config = dict(
    model='contrastive audio-text model',
    dataset='babble in 24 made-up languages, each with its own sounds, syllables and stress or tones, from a formant synthesiser',
    train_examples=39062,
    gain_aug_db=6,
    n_mels=80,
    hop_length=160,
    input='log_mel',
    spec_augment=False,
    win_length=400,
    tokenizer='word',
    vocab_size=7471,
    loss='softmax',
    embed_dim=256,
    encoder_arch='transformer',
    encoder_norm='layernorm',
    encoder_norm_position='pre',
    encoder_activation='gelu_tanh',
    encoder_mlp_ratio=2,
    encoder_head_dim=64,
    encoder_fused_qkv=True,
    encoder_bias='qkv',
    encoder_qk_norm=True,
    encoder_parallel_block=False,
    encoder_dropout=0.05,
    encoder_inner_norm=False,
    encoder_moe='top_k',
    encoder_num_experts=4,
    encoder_moe_every=2,
    encoder_expert_mlp_ratio=1,
    encoder_experts_per_token=2,
    encoder_shared_expert=False,
    encoder_subsampling=2,
    encoder_layers=12,
    encoder_width=160,
    encoder_positions='learned',
    encoder_pooling='class_token',
    text_encoder_causal=True,
    text_encoder_width=128,
    text_encoder_layers=8,
    text_encoder_norm='layernorm_no_bias',
    text_encoder_norm_position='post',
    text_encoder_activation='squared_relu',
    text_encoder_mlp_ratio=4,
    text_encoder_head_dim=32,
    text_encoder_fused_qkv=True,
    text_encoder_bias='all',
    text_encoder_qk_norm=False,
    text_encoder_parallel_block=False,
    text_encoder_inner_norm=False,
    text_encoder_positions='learned',
    residual_init='none',
    optimizer='soap',
    beta2=0.999,
    lr=0.0035,
    beta1=0.95,
    shampoo_beta=0.999,
    eps=1e-08,
    precondition_frequency=25,
    max_precond_dim=1024,
    one_sided=False,
    adamw_lr_other_params=0.00088,
    grad_clip=1.0,
    steps=7200,
    batch_size=128,
    epochs=23.6,
    lr_schedule='wsd',
    decay_fraction=0.3,
    final_lr_fraction=0.01,
    warmup_steps=1440,
    weight_decay=0.3,
    adamw_weight_decay_other_params=0.05,
)
Rows from block 3 of the audio encoder of a small contrastive audio-text model, named by matrix and row number. Rows with one number within an expert belong to one neuron, the router's apart. Each number is 500 + 40 x the weight over its row's rms, rounded and kept within 0 to 999. All counts start at 0. Numbers have three digits each.
Before each expert's rows are labels from the 100 clips, of 14976, where the router gives the expert most weight on average: "loudest band" is the band of the loudest frequency at the time of the peak; "lies over" is the class under the peak. Only what is clearly more common there than usual is listed. The data: babble in 24 made-up languages, each with its own sounds, syllables and stress or tones, from a formant synthesiser.
# router: router (encoder.blocks.3.mlp.router.weight, 4x160, trained with AdamW), inputs 0-53
# up: expert up (encoder.blocks.3.mlp.up, 4x160x160), inputs 0-53
# down: expert down (encoder.blocks.3.mlp.down, 4x160x160, transposed), outputs 0-53

# expert 2
loudest band: 250 to 500 Hz
lies over: /ɔ̃/
router.2:443538481527504481478499391428521549533473449522509466482551529447535493481540516498594461552419509495520514531514487511461481445548446484515488435479554513517529
up.0:461527511565498491422429495539584524462480545531501507455544468465470556504514542508517447512500518500454541462550484513469562519491482500553546589567562486501425
down.0:467548500487554460493477516532525489444496486494513419561477537516539479443510438524490496478457490538432570475498467508541426513508576479509526446572537490567424
up.1:518490522543441436486510483473514515478531486507462483528550509482476454517532506512515437512460443426570465513563424507460529556373539426577570548502582490479412
down.1:510484539540580537500489528488482490602463536503519551525477516497518519491455530531430515537507557537485524523518500499477460490573553579489470470496463565477586
up.2:487510513523493488465504546517569476472445443528489534456527499464546494485468483510478466553564478518516506461563523512453481400500497472522531507502495434518571
down.2:521539569544489534515515535451475472458541432480456452485487488535468476445569497541479488491510460439514475540489465416441515537484499465548540497458590478527500
up.3:490444457571464473502493497457428487452560525542534465459490433466510528485494493511445468522466395524438553506523519527464497464567541473515510492458491518513480
down.3:514463584509541508480493466566525439492515434575473503516500501444508426451516551471476491465478457468521434456497496471493487523516505500499475469491416514520511
up.4:463434508505564522454512459462523536522441427476541492454484483518545511548484544472561441538537550529499616526498533562527503443453468384485541532512457450523525
down.4:472563489435544482487506522470524500474482568554423508555465458537524463481510487490504541544440509529472501514484443418481521509483536604542492445491509495467452
up.5:491501509472546471443493536492535480466514555512495459550555509467486581462492530543529513514480519516401539466493519503467508553472493448505583542576516552508523
down.5:507453425553441539565535483508465478516576491526495468468580558555516449516478440516456465503531471467493480502537515463497499552542509521431418552467522495460539
up.6:512513564480544460497503452462540464539496534490517504475486539489420459460462581518455542471433523462465512485508537491517443507488445421509534535509502452468490
down.6:462464538520475478463478464453578534469481496463444523549468576440591514499465551490506467515515502519464531482560456505424481508503503603524573473477501539479455
up.7:479502522533487498543489500536482417450529467486473526559503495499502532537452521478525528510487522493437423531505501456457460492525563525445524584475515503497535
down.7:548470433467496569499535540419406457510554490514547459444520523558466470466478465564512495441476534504520475487523539518539485529442430490446517484534429476506579
up.8:390507487526480501506488525509449499509586463482488441466455542485529544427462435513446486493470512502457483463456573444452513513455490497496574571529500446489520
down.8:513449463484412499522549476474462530524500545516506445519526513535536487433489446433534550526492554482463558611571468522517501588536479523498558489521460479442517
up.9:539511492480537504466494404491516426514484506486495506502556435519493544497448507511486572466501487460512571541579442541534454526502478466454519548462532544514489
down.9:497517501480519481535496504603497553564438447510451444522540586484519508473498411477551457503518483530512453543450551449504512457515552565541519518537488424467521
up.10:540508381516521441502498550531512501457542477461559433548538458467497534478538453510477581425483569541512535499573500478531553463465539494540469550491584453542434
down.10:518535535554485503553520505575467517470466566486479446540526544503541466500450487493632457552477474452483488478577520470502461474490513506453485590492432442493510
up.11:588470440459533492450495502437527382377470513550479475505492521525492509420533509510529448530480508458475513471511497521460522513493481504540500550479502496519496
down.11:458532518544576541489502464503567549504516480445445498561530576427476517516513506550414516555479486541515589516500490533485504539499596542523524526468491568467523
up.12:525534497518510478499596511514551468518508485492524445530529545487435385444476540460496477551434512500540518522517565463467494466459500427434491602516547489454469
down.12:485506503501552459490495475523506537424527454467483478477588516497526518453538440498539441471470528506549499468432586484508471445429458505469559440443515495473493
up.13:522513563467530480500501506514424427488498514505547444465511559511500492558492485524519433484495507494495484454486556492552583476490520496421528474476431448497516
down.13:513532466498520542511479586529553596422471551483493491514476475499498457487399538482496510515477531531535518530497543490535402536515528478519454501537572484551476
up.14:526494471516583522529505547473403546403492528504530474494505501594485536453497465487471428459488458435494420492516426533550432481495493571492525611486471479519504
down.14:538453447551456447490484530561465433362536538502494522560478425447494446535455453512479508509479471501501541545459463445520534532488556513558565513548517542462573
up.15:435555522464505567442525482443512475553507508585570503503464442556553465467496473551467471514516484535439599484550521484480575509532532461564506482500453463497507
down.15:415481460478521549467490551510449511519525487500460461499440567444432521571549459534455535498608423488475513516490504515547511492530465436466506515622564503545496
up.16:519506471469518532511475506506498510531490494529523428495481481443524542541511438463470480535492466512510468512431509470450591491561432497492523544541499555547437
down.16:529543539501448523428510427464482559514484495440438477566519520482427478479494508519483498465451456430489545564431455516471449464485451550398475433467523548547526
up.17:474464488556509460535466452437438486471529569550539421453493510511465499527449469493463558539451437489533510544482477496547509499573529562489469529490475580562523
down.17:489540513517491586567567490549525535536533526518488540510552553471455496492515478524522508502459553483473389441509533534405437568403514498462585426473570466560492
up.18:509478530449460472491487516482470530390477535465482433505507555470480441576501493513500474487425532528463506542490502479519575513518465525500531525491465489490497
down.18:535521528511540533525455529514501570505469449500485502499502555445547477482483542488514519478488467459505502479484524547458473536462510507527573540515559465532544
up.19:413498443501497562440539531451453515515506485481488529413485479425523521481491525508501515597503562505476556502490515487486534464535441502556486420503438516538461
down.19:445425589437492454535498463530486545497493445517546494536471493522507478490471474488558477422447464489507486519551523482618502431480509542501598523504541492482544
up.20:410532516527471534483470505518542520495421498510510517552531513417424465503431551527461487545459475413505487527535487553555506434591541511480556527489517478476541
down.20:564546490605550510468475534478434507508537470478459436406510450558441503568498500478488435472463480498522444480437504501486500592444501480428486488484482509509486
up.21:513437476433501489406564468517482480410452530432446426509536481490519465490460518497481542541524493498502500518557488511428456494478458490509491469572434500567398
down.21:484456564504470503593428475478449525493446454514477521394529484540560490479554455490532446534501465449469555456572508495500533495549557466538479482471482527491475
up.22:481516501543542527492497514439455491506498513558414445473517494450569461523488440524512464482485500454492561484595539481562589504431419475483503503471496580526543
down.22:450490478583513569463447498474543489491544494508497471425482494466485499519479519534475442582578472497477545526489493504458495495502522569468483434505529434555506
up.23:529502470490558507498514463471459513549461514531545443536548472498560484498508568529465466517464490489480529450495476481570540509551470479548508566468444524452472
down.23:523579465508443553478496486457471526557533539462474480467501507485449496460455500514479482516473505418574509490460413486488531474482458475512407455545502452498517
up.24:492498485495439429538491476566486458448493492481520425580511525525478527529518559516417485521468479478561542534424491507514497545540515515500464529496491465511557
down.24:455503530477506531499496531553498474524482539450431497523518443487520532509520370536520487496489513541498455386488459447534505475461472579527467451484600510494454
up.25:544461493500549479508472458475556438542485487579544519470477527493492457420507491419523513488504479501501448520494459518506524512500478524549485523497541539486635
down.25:434518468501485577477548485518491499401512558520423530495502501450520543563522531518524493533499480546500593517526514441452475495416491495464579483469474510522437
up.26:541564470500480539508551495520550408556511569537497568498543497474467477480467479500494537433399472507478518449559551572504439427539473495554514452488420509503435
down.26:565505513465528481515539561528550481467455473528499481473457503537459516435517523500508494521431548446539440502420486461437529531470508516502477507509517462570477
up.27:592498448531561499505485521578424463527437575484559513458486454487488465481515450475470522524458528501523526519460508467539519454548537559473498459454489459538496
down.27:542478531487511536488493434579513538519520530426464510506536475489508524485472584521506492462500570516525485487494514570436462493465412472544493424552515460475473
up.28:532506494484568430437466498414464503568469474504483554530491499548539552535468470483486444498415530564468536496506516499525503541394467473413519509601461480501460
down.28:462554431490437566545463500435493476432473535456478581492507491507509515479489535482481534517513558525580449581417470476461491472572464481528491568465507451479543
up.29:464456520481457461532485462579526446540479466498521553551583567483525521591486565525515484540434536509493497446482495472475543436474522465495502467511514524529589
down.29:495529438509477514503508567488540478466459449435449484462450479538462450487506474531501434533535492508471571539495461532485522499477528512411506501456501573425455
up.30:455517451464489512492508507530463545528480469544486549487546532483438429463530540487447499501504473510499495471450469503461568472497475447520498506478515458547502
down.30:431447499526509556541468540512417501515494470449588453468544513461490445461482429582498482459524511521468557516554505476469455483528614520514493535499420522517553
up.31:584475480474505480446510452589480458582532453416532520513545441512525519534476509530480453449536561478475522551476547537466474473454481449540479527525519481493505
down.31:504466460546509498458464508509477510488549516428447429532543548540573489457505484444532470554423554539536490444523496513540490517530543534492449531512436443479446
up.32:528438479469522492490456513512566523528525428495488503502548446516494545501505531484530476563454453445551491504565475555447540524440512449528513617481582514446439
down.32:514549544446530506538537552488422516556427539463535529515520474485523503485418458519428563524513552544472460520486517529498488524547502526489460463556413456570558
up.33:456564489531525539540377495528457480528461451587550520497519406494429560501517550523430501530463554473490473494459520469448513500549508573535470564402524443459474
down.33:495486532517513541532460516419504459522486522476396496426499529487441449447521475464536502469428450442619507465593483522511474480478503456426532519476470420553490

# expert 3
loudest band: 500 to 1000 Hz
lies over: /aʊ/; /ɑ̃/
router.3:460479559499469544528529433480523537389464467521492534469506495472482448494524561447465449532498427497444451526629491485488507485494511443457538519458472493506505
up.0:471511524493527491446449465445452536588438488446552500468514426506492563435525461452461498519483533537550533510542507522626474486450509513520542513547538488486463
down.0:501520529496491504593496389511449458472537476498530441538486458445537489531520480469490487514481534465456516551517564497530502561464507467522550471515549540475431
up.1:497485510480530450498485511413501509514544529610492496504538448534505488499500513460465480544415503474441463525520468382522489543548406531557420497529464483512526
down.1:534522500450504482531445556477487550467458474481538530610530571467545473531544486490408505469551551493542477499506527411491467486439524571501547539584484529539539
up.2:571489462493543497566503505494473449456429553524430445480506470460506524496529527529502485486440593515494465517469487530458461502418473505458533546538521503454428
down.2:446467523450485447491540510525534482534483499563528508452519496517492517508533512525505535509608484543489467489524492550563508547560553419518519456425449474483537
up.3:467523448525491435515570485531493471419498459489572470537468501486456539485529492525396510467556547551485415506490532531499496579539429582506442522519532449541450
down.3:573438595504513529514500529503509554487508574519424515506540463498522506508504493478512511524445490462492521485509412534515513526454473452503532490419501528473494
up.4:516504472377575458523524580551456509501479509499589474486595448539484503515459546480493515511502482556591512527548556544470487537486554452491460526471536543536452
down.4:486439519488498504457493452567484497480542403559528533467473498465528479533436401536545518518457494495500427480552559509526487554516440494502493493521570563493503
up.5:559530426502486523460510468555505481530550480550471471561466469531526538484488557473443535486473490463428487521467496455463451510501531468507474496520514518543576
down.5:494476487443465552444468561417510489527525426524546474494406502493549493490508494498526426450467510553562533493507543440500540503461519540506570476511530545491524
up.6:473484468553473460487523551496456469495513516435476463548545461499437423550549474521495438463486539463555480520464476554510546414477450476505522501495457474537483
down.6:508528496491468505525482493534508555599460485523563506468558464444549460453507497502501435546484469493494476496514473509480484470500537471540497401501483465464447
up.7:537453435500572490545441536446481565474485524463538438448511456529479554451481459487433456468507495536436481504463433555491448482552507551496513530504412437518435
down.7:469545529476522438526474506500483507577484535501488583486474560453437446510484517428491493457536458521528449542473530466495501506485490517559524473419441511500541
up.8:439461480499462511501457422496488520532445514473558513544533483483508503493537540515501434494514566540542514514434470542508489446454472539521548516490522537568552
down.8:526509501522468473521488446418550444513452479541526536535468581599506523431476473501489514482461471449483521470461486359484578526524477480444512538471520548525488
up.9:536523516547513502416486484500482536485502534522497409519542523491479457524491567484473467501478475441459489494458498457514475477608463479502501484488472453557532
down.9:507536516517522494481542454519535488482460471497610491496539483518521476474479483475459486462440564509470496474434536459544425523498459477457467441537531498473487
up.10:498461470488557531527445476488453443498477539468495417439484514405549488493537485547451449458552495423529589500464488509436497497520475516597434502485534381552498
down.10:477475516471469524443450553438518529534483495567552461558537546544472499399465499461558511456471490546531469526499552493555465495515559580435530432474490552453529
up.11:505488488588547475488516465456468550546495572482512467508528520557481517501450485482540441568532505459532442495464493548471457507447512500403524402459528469503501
down.11:478539459490492499511501539494509556529552489493505494548496501486521520537443532467471578486467469549530504575526527470531503527526509497504567530540551452454519
up.12:554461424475573487481502558556466465509451467476430455514525443505507450550493509458484518449569505546600496553451432495522450527549498506463384460442505475614459
down.12:462516489500510508569501454464530479517489453493510503466558485532521541501534532506461422438457509572410535477453531610443502534529559520545508535528482471477473
up.13:490524478488516446562452482517516503497461441578526549463500474464459494431578557556475494486485478555536506508446469476455449486466449528497527491436445498555573
down.13:585487480574503496494506544448488480472551518517432537493502545520527512521384526539540439434516515464463480519542558509454510640501468524486535516433473572568454
up.14:531519438531542544510529535447529543499517520550471463528410438491513564520574446521462456483517541500508554488451484444492481449472543490499493476516531480528488
down.14:562473399512492457483527488558514506529521472467475479489600510502484474457506495472510522477508479481483451552488427504485483554525565517502488566450455505461519
up.15:544544470453534508502483554502458550545481513465392496493529384503499516517488458468522519510483577535529528520499441550529529442489429534479432429480517409611501
down.15:447484530502474406517484495471563429466420498467555509436546488463503509519536587552491497475499460525499453522501441530532476525522539501529431492466444489428449
up.16:531430493477480555541523491506502565501464490522492483536490485500556486607491441481520488513445541485566443521456479536478476497412461524458469509511587505537507
down.16:486581482477563533510496566482426488450537526490548528488465520478484516468578519489467483478511452544505566449500507510495509564487550440497507451479425452466503
up.17:480484539529473486502469472452477542482520551493500530501525482384505499488466495485508496529453397470458487502483507484551478441504464487513506537499491510446548
down.17:507525503529482488464516474489492432453522448441503512545517442515505490499547539438452460525511532558509564453516532456480491479439469493497532402448578480491529
up.18:528548538510531548549521453446526573510483529493503497501511503500458474526492513464497445557437459447505487459493447518557459457510543487502556448470448506490487
down.18:499504478531514513531519471555417509448434433431513524514480561463551534513490570527509536433584498514471472510595451491520465543479491495528487547526577524492508
up.19:489481529596488561526421436477480481509518453465490394497536501415558471508534527517422512498495489554530539516560497468505489490512531417486436526439549500491454
down.19:472503561502479394456504503495492475464535525486512527483460504525506557494484519502480450482460406435444520478479467483522441478402471529471527456553456501508506
up.20:480498535517503459517532495520453423478461547505538525520537491470451435496551513491449600520480496517503505472551557520451490510567455517549493481519537377551467
down.20:516485503499525507491631421486507511510464486524507474483476493504524496441526524540455448602535505399514507475502535476520511469491407528503520512402478533528539
up.21:522619477504484526484461531489535480466522470438513471578553436432442452490411424546433515491490486462523466529504461568489500533552530540530522445551469513557434
down.21:458425594452516478501557583491445561383451538465508499464547456481579479531599541530583514508482526549477477494472523445537494501479524497501439552471435460472507
up.22:461542500579479484489541478500542503485522529521529445533457461524453564478478495442407518446545456464465479521502515446531496505531533518453505472466428512547600
down.22:517471491415458509475494572514508441562510419475524499479442501485462444583527514553571523596529498574441488489549529472520508472413440509493430461513578516545458
up.23:535467533506510460519510445528522512530525463533524431443534550506490538461486488513486531549465545437458498471517547491526470400578455443486492505525476518507413
down.23:514603455459504533490519494527541460495448513537483519528485500484499426475446519527523428546478510464522497505485586519510500578537532471534582545472466583521498
up.24:503465484449460516520456517399457501479462482539448480521514541557501579562514607516460499507500415558541514525469569453559466493557432516483430555436511495523460
down.24:516468453461534488502494475556591497478554460475554502519451563542530486442497537447451461504491507453487552477470455473484469479551495481482467424486531519429541
up.25:555505465446475553493514538481510496491500578496551525517560591464487570466503460542466493497549406459564503497554509515476499584480506514501467512509538506509489
down.25:479489541535480512537477452495519515502584429529432502546472438505516509513510524450500582453482474490445441477488485447437482447447452507469519480491501566559481
up.26:534487491495518506475459550428490467485445542498496422400455513576463444448511517527474519540489522546460519503522484475428493572519383513594526541535508490478486
down.26:501505484482505529506505486525554510595527529551537512549488463474493582442486528464513540486500486559484523583412486492475510476494520443547532486430463453485467
up.27:564509511482460491452530532486562490508538458514603483482500425493492473481514477562468535494470427449499489455550549451561497491503598431509571590527446509546487
down.27:440522493458554505492519498557549483519487492493466509548504554557414483437583498508512550516511517520426466459516455542426573464452465577495457475508513477472552
up.28:518475493532451496527559434473415520548478442484553471469485586513498513521427474520419493519453485462499462487481446484482510429514424494472587504433477446514469
down.28:556568531526532519502439457576521561489514485447482525576441472437575509532523566499513501549482530443547446512516518508511513544501506453571562488491563473395485
up.29:463518535488443499494559531528516474409481469491518582478548549503477566495488512548485572518429513404469501498513499464517569490452502483554581609525448538523537
down.29:549502569521569470447447498522538506512439417436539466542468505552542420474499519463403473529536503574456501470531491524451570493506532538521440385514501475507520
up.30:499513490525527456405520483502440565528481515488505549478523530504494525512462553496511504460483513481528492551406480524505428551483449501516565618503481438536413
down.30:519480459466512440569501464548516498482540465496458473559496496534548564503506476460471483401489534466449560464479546483540409518514569507483432511471528474432562
up.31:464473489534501478545489558478491531463470540449475474454495505497445506478509438486467487533465479561551497447517515495510494506486521538493493456490518454556418
down.31:493531479459487528458525541453489476452478496517431499485550500479475499417427554520480534494508472488524502557452525517412559520501520450523484499569522479489551
up.32:542467549461459426509507498556455433434482460488527439487527546458494544465512538521410513484459479557507517496465482514564535478492567533556575457464513503500500
down.32:523467558525571532481489536415493536553465489491520563503451490534433441501457455491551560515512508463516526476538476480524445545526460519450473555566513555529522
up.33:524463481419443411452429543538479504470440502508486463494545491446471511474440526496506537477485448486472502541449464507526460491497471505481510483572616502560514
down.33:472478495507468500509511463525487534495476482487423474506574474476440563457476575602583508435451475534525450551485509530491555516449487468561492513450496436496501

# expert 0
loudest band: 4000 to 8000 Hz
lies over: silence
router.0:506530499545517458475471439477487504449507537468558423534537447457508526527459437486526487555469400567520383538502484549462533555565482532519555478486557481581561
up.0:603513514470454491468463458478465525563527533575501512499450526444487542470496516548532462555477453530461553500597461535598534451541536445555493558465607514421475
down.0:506632474484464465502510540532486487566459569446488485502515544531579466456475586548491499493530469494476533534559532470501519471527579510489531543445461487540488
up.1:497494525507572486474459459445443559454474465475479490536519493540522530430580548473522500591463548496570528507510481493577471467564510533540485487465513508505514
down.1:479619473525497515530531435482453488475477522458521509473476472519522511458436394512503478499482532522510522417563570515505420508538515459507496496461527397539468
up.2:500489458418564479401528402397456466542493495484441479535506496518533488524536537538412479527521484481561556503545472464544496470535444529472470485551553522488455
down.2:522543499456562438452559531489506445481485513515489484494524488513562467458516524497487565517552497496547523555541474473452499531515506575502514468440547512551485
up.3:524446460522438456479533502498433386554493568488575555505489505487426468478512484543505528498527497462450482472552427521488419465526521554576470483524538536493515
down.3:462535492494505535529543492526590556461487483498398457472488478502541529555570479444496544483443551518525490469448567444439537526466503472497528480452459483538512
up.4:475540404523542529428495458518473500444536509487497448493529423480501576443516435475419492503495501471507471505532586520417464512457475559435518523465473470433506
down.4:501465540454470484482522587509518531454441465554537519441468469530570528586534520487496439453460506475507511503451475462560504454585522491487504444548599528512463
up.5:558465490525541506494449504550492445497459404596521486564440528522484525516539532477451491466495457512521520492493537566552493526500518459562485502593567525555464
down.5:469494493467533566517533483414554496537493535472471508515483471488572494526480476582563530486516515507518471568500464497528515513489476437442455528482527454401520
up.6:472487546474467505446589503425517467519513532556486472499464448558535508523478499540535408564562462469508494507471505532583541487414513521507570571491434460479526
down.6:535429441502499508510494513535512528441480537516526517458528480489549444466513499517471470477542506560567519541492536499495524469415442534493470563556586508428477
up.7:561534560476510499542544448553456510537519548483467499565514540404497502521481460539472486493481480495517490489474395501525457487576512502462533446524524528493561
down.7:460466482507545493536535475432542512500549482453515530510500444554465490535602496446566534513537494486478440513551583486498493537464527473461478517492509515476535
up.8:497461518472498520467556515566534512539509465559601505471426441477540481501458501534553564499507526441463511561552472485498505495553533545493519584537538511518527
down.8:478591534475548526507477511458462535465460545459470474499567569561550520486522525523483504499495492565530526460469488545477505498535513534548488407520424516491427
up.9:491578545450454476561482523545452531467561508448484482457557469478421465503512515524475516487432543523506497491579440474476499444492562489518525536479465564515451
down.9:508465561513445516488494582434518550478494481446463498579473514494538507470473476567535388436495500507552460534536581589586506479516569499412484538596532502518500
up.10:551497475501546402492435505550487498489419507543472526430537515437505486457525516542496457507493493463515511481514532498508521488407492479580487486533504450505448
down.10:456462527531547528528504491431460458474499450571480510590551461527430513579455483501532456515502456529476529565530466534522474505524473542469463540480502475458505
up.11:561516441514523450539526522443543524466452557489556574466466478515481438533495552561506537514516507515442554621486521501501421498552500456535521515426583491567492
down.11:512496491480541559482444470501490513560516337516487481495450540479508504554515418501521532505533531508514520461563581486550528513452556477534552591517515597539562
up.12:609513536438538497513465428508555482502488514452530489451445532491392534485543568456464412439507543467536479518473540457494521471509447441505482508481561552532533
down.12:428460457536399533512491532540509507516494451505517507464492489476507454447472498511549467503506422587464529493563491501520486539482478544526548491554464484460432
up.13:499496545436557444433462528516489442603540448536507543545484463524532455488480474483505516577528494440478514542514441482470478491474530490453447506504473483430510
down.13:525550465526484557503501531491531544430512515506454504495491453491482493521469547436476458483495570501485505461474610524502541485508494449513529488500564528627469
up.14:473491489433533444452556375448482526573478529550463517470479531501541501468535472533423452497439517489449525533501405502456524494531540486505499505436494513543505
down.14:529516508499477476480510576445526486358407524463522487507488470501428482390419481520455488449527437471537474495523532519541483436561558556511443557452470568501506
up.15:450513572557515503498490463439517540490500488499510454485536497522540517522519498546535471504479535458470500507571506497482547530533476539483477493456552642524455
down.15:520520480477540492495516521501511508468447521561487552493442502538459509452524480486500557479477442545571479474469471535485466470474491572553507492573496450494484
up.16:518492504533503429500519546437567517552498519389433458515554593474483565481447454538429461461435460476493484494524540532493494525438530479427456506528527441529482
down.16:483471573520490498421521551540439473547530439531570543484469479527509472476475465496454533566520482499465504545469493558519475518518533443524560569512509504456574
up.17:451540473438505516496534482503399458469467538527497542463481436496494530534470535497465505408555544528541566442493416531502519490497504479462436510510430469592503
down.17:586513478391513510575488442498523560490447486520486438479604519457505484511431533520517570508495522495495539528614537447441474516533569517521550524557508496475419
up.18:510553463524496458562514456568491464562463555587494501546459417470560497515451500553528558575496485456480514483578477493463482516428461455483506480482466456532527
down.18:508494559427550503455485479429513560484533549438521513509567496467482519493527508455556449427444484543486494487414526523484519472559522520483479445400485500446465
up.19:497539448473521537461499504419518544542503608409492502516463550484403466472498539467439525455393520484453506497532493507495431429485580510543573576506489516479513
down.19:509384498492493542508526583480516466570497447477461509546500505529492539522532465470583487484505566468492500510511485478509448581501487491497473475493550510474485
up.20:552423431459476462544557532446492499528562408509408541502477479474464557452459519494514577465544537491458499527479456579477457434545496437429532478432465536529476
down.20:509538523419529498521502468462492460528532505522516475488531494485555516505512499427517544441454571509515479518501501427457510446479409540494502465462463447540507
up.21:531481491511487478468522543421484487551504531457500446500586472496479500524495498484481506483466530487449578612531435486451495553516483480453533502480450580559548
down.21:487478429475495553532416477552496581543527510581551486468496455486469470529481529453494495502472543506433469475513504418524525493509531522511557461572577458464485
up.22:482583545469527502478512534451540617515459401473504514533469508502551495530541514527498519501449496446538510492497492501575494456503453484488576501514522436502512
down.22:512519479458481549470522542468499449581535434482526545504496545509499451429538541536495438574525593496477463489509524533472488481453515572527460614528509519485541
up.23:514459582444561504481511514533500471474527421491530505411475604485553530476490474534467542544487446440437507475455497519514538501463511495470527509427493493551519
down.23:500530438471506499472543535490511482509502520526555556570523457459473518474475555460513425453465442569478526527484471483477523446434470558483503476459530515513483
up.24:524523518500531487518486524441560460532459497385449535506531441418495487598507559558475481484463459528536450585562472497455539471520424413520463502484505544539507
down.24:465535526435550457487423456519475491530496464525514561502561428459543514535485532479482558452488457595518470455483495469576547499506461523548519482585529472558525
up.25:510524470427539446453486497469485497481523492558525509532528519532531517512486467528407549451499491466502483473494486524575552442474517473528457498526445506474398
down.25:532479517506563507467503435545551457428486560446511543565518504522518488469479535472526501543543481602500508505564458433488500489458491561528561447512581506516420
up.26:544510506460545512483483523445472445567559436550452462512501514500461547482401485499452486539494515512510436494459395582464549568482565461520443466490542505524488
down.26:465503545536527508514422448462534496537528496511444481557454508476511535531426455478471505555459562474536471469495512562476477503487439535406451441554489499491493
up.27:541506512465585498537519486516405433497491462476492513503544512474471514539517465483422490472526493475461516498511549480507522497527481422484534513486467503546498
down.27:515538500545523547472457524526478465515528444499524496464428463498501512552507515466430477592590430496489494530477508467378502517491506538510418494405521518522514
up.28:533454470554480510440468497480502448522511514598501474493529439484497479545526504432452481454471539539530404472432554443561518559486460450496536488547455509468458
down.28:481441525522516479564475464451508493453439538466471488506508539500475495534519520571501512470518507491527509530507444473555449483485549466419460513565504453480583
up.29:505468450474554415521501496533477467476545530519485519493455563530532531500599539407505507584461454469476465498545441441523514561519518572578485552462485431450522
down.29:469522478544471451522435501411559525429445476497541501496502528578448508523546507539490548506505433596562507531498502551593505563553474512538477465484464429488442
up.30:472530574508502470472447486490497459512524557518545423524528561488461421440504488490466536513400447523543532520537500461505501470532486450519500462448523512537492
down.30:514503504519487455572490537458424539548479471489492501481496447556501582548477448538562464452577495449554450594502485505489479523504443471569454534522517501455415
up.31:503482545492510489477531538459539442534456506552448520453535504446447442492517478461480451502470507631513522486490621526567478484543480570560551552597505494467554
down.31:533455446554525511518469459547463491473485462490555533521487477502524549528477522547608536520446596369493493505519456506509496512477566452456463489487434470521423
up.32:558496541444517468417462524556489497513436471544496531485472539489452502549540436511550472548471491468506500499594504490536515522511555521586433460442581515424592
down.32:489525466488527451532522426548501490439494510542517440493481548540464465508560504469533479457530508542485529549505499506627459510463505463491466513549479463429575
up.33:500515454459545442431530471535439549544428469465571467467517440485488545539503542458441478540486425546473531469522466487501537465515515461527517489436527510481553
down.33:439528496483447538528438488489504469493522437498560492473499524523496516493474441467463471452501482514529487430465489504502501464518465590522511521562524496579475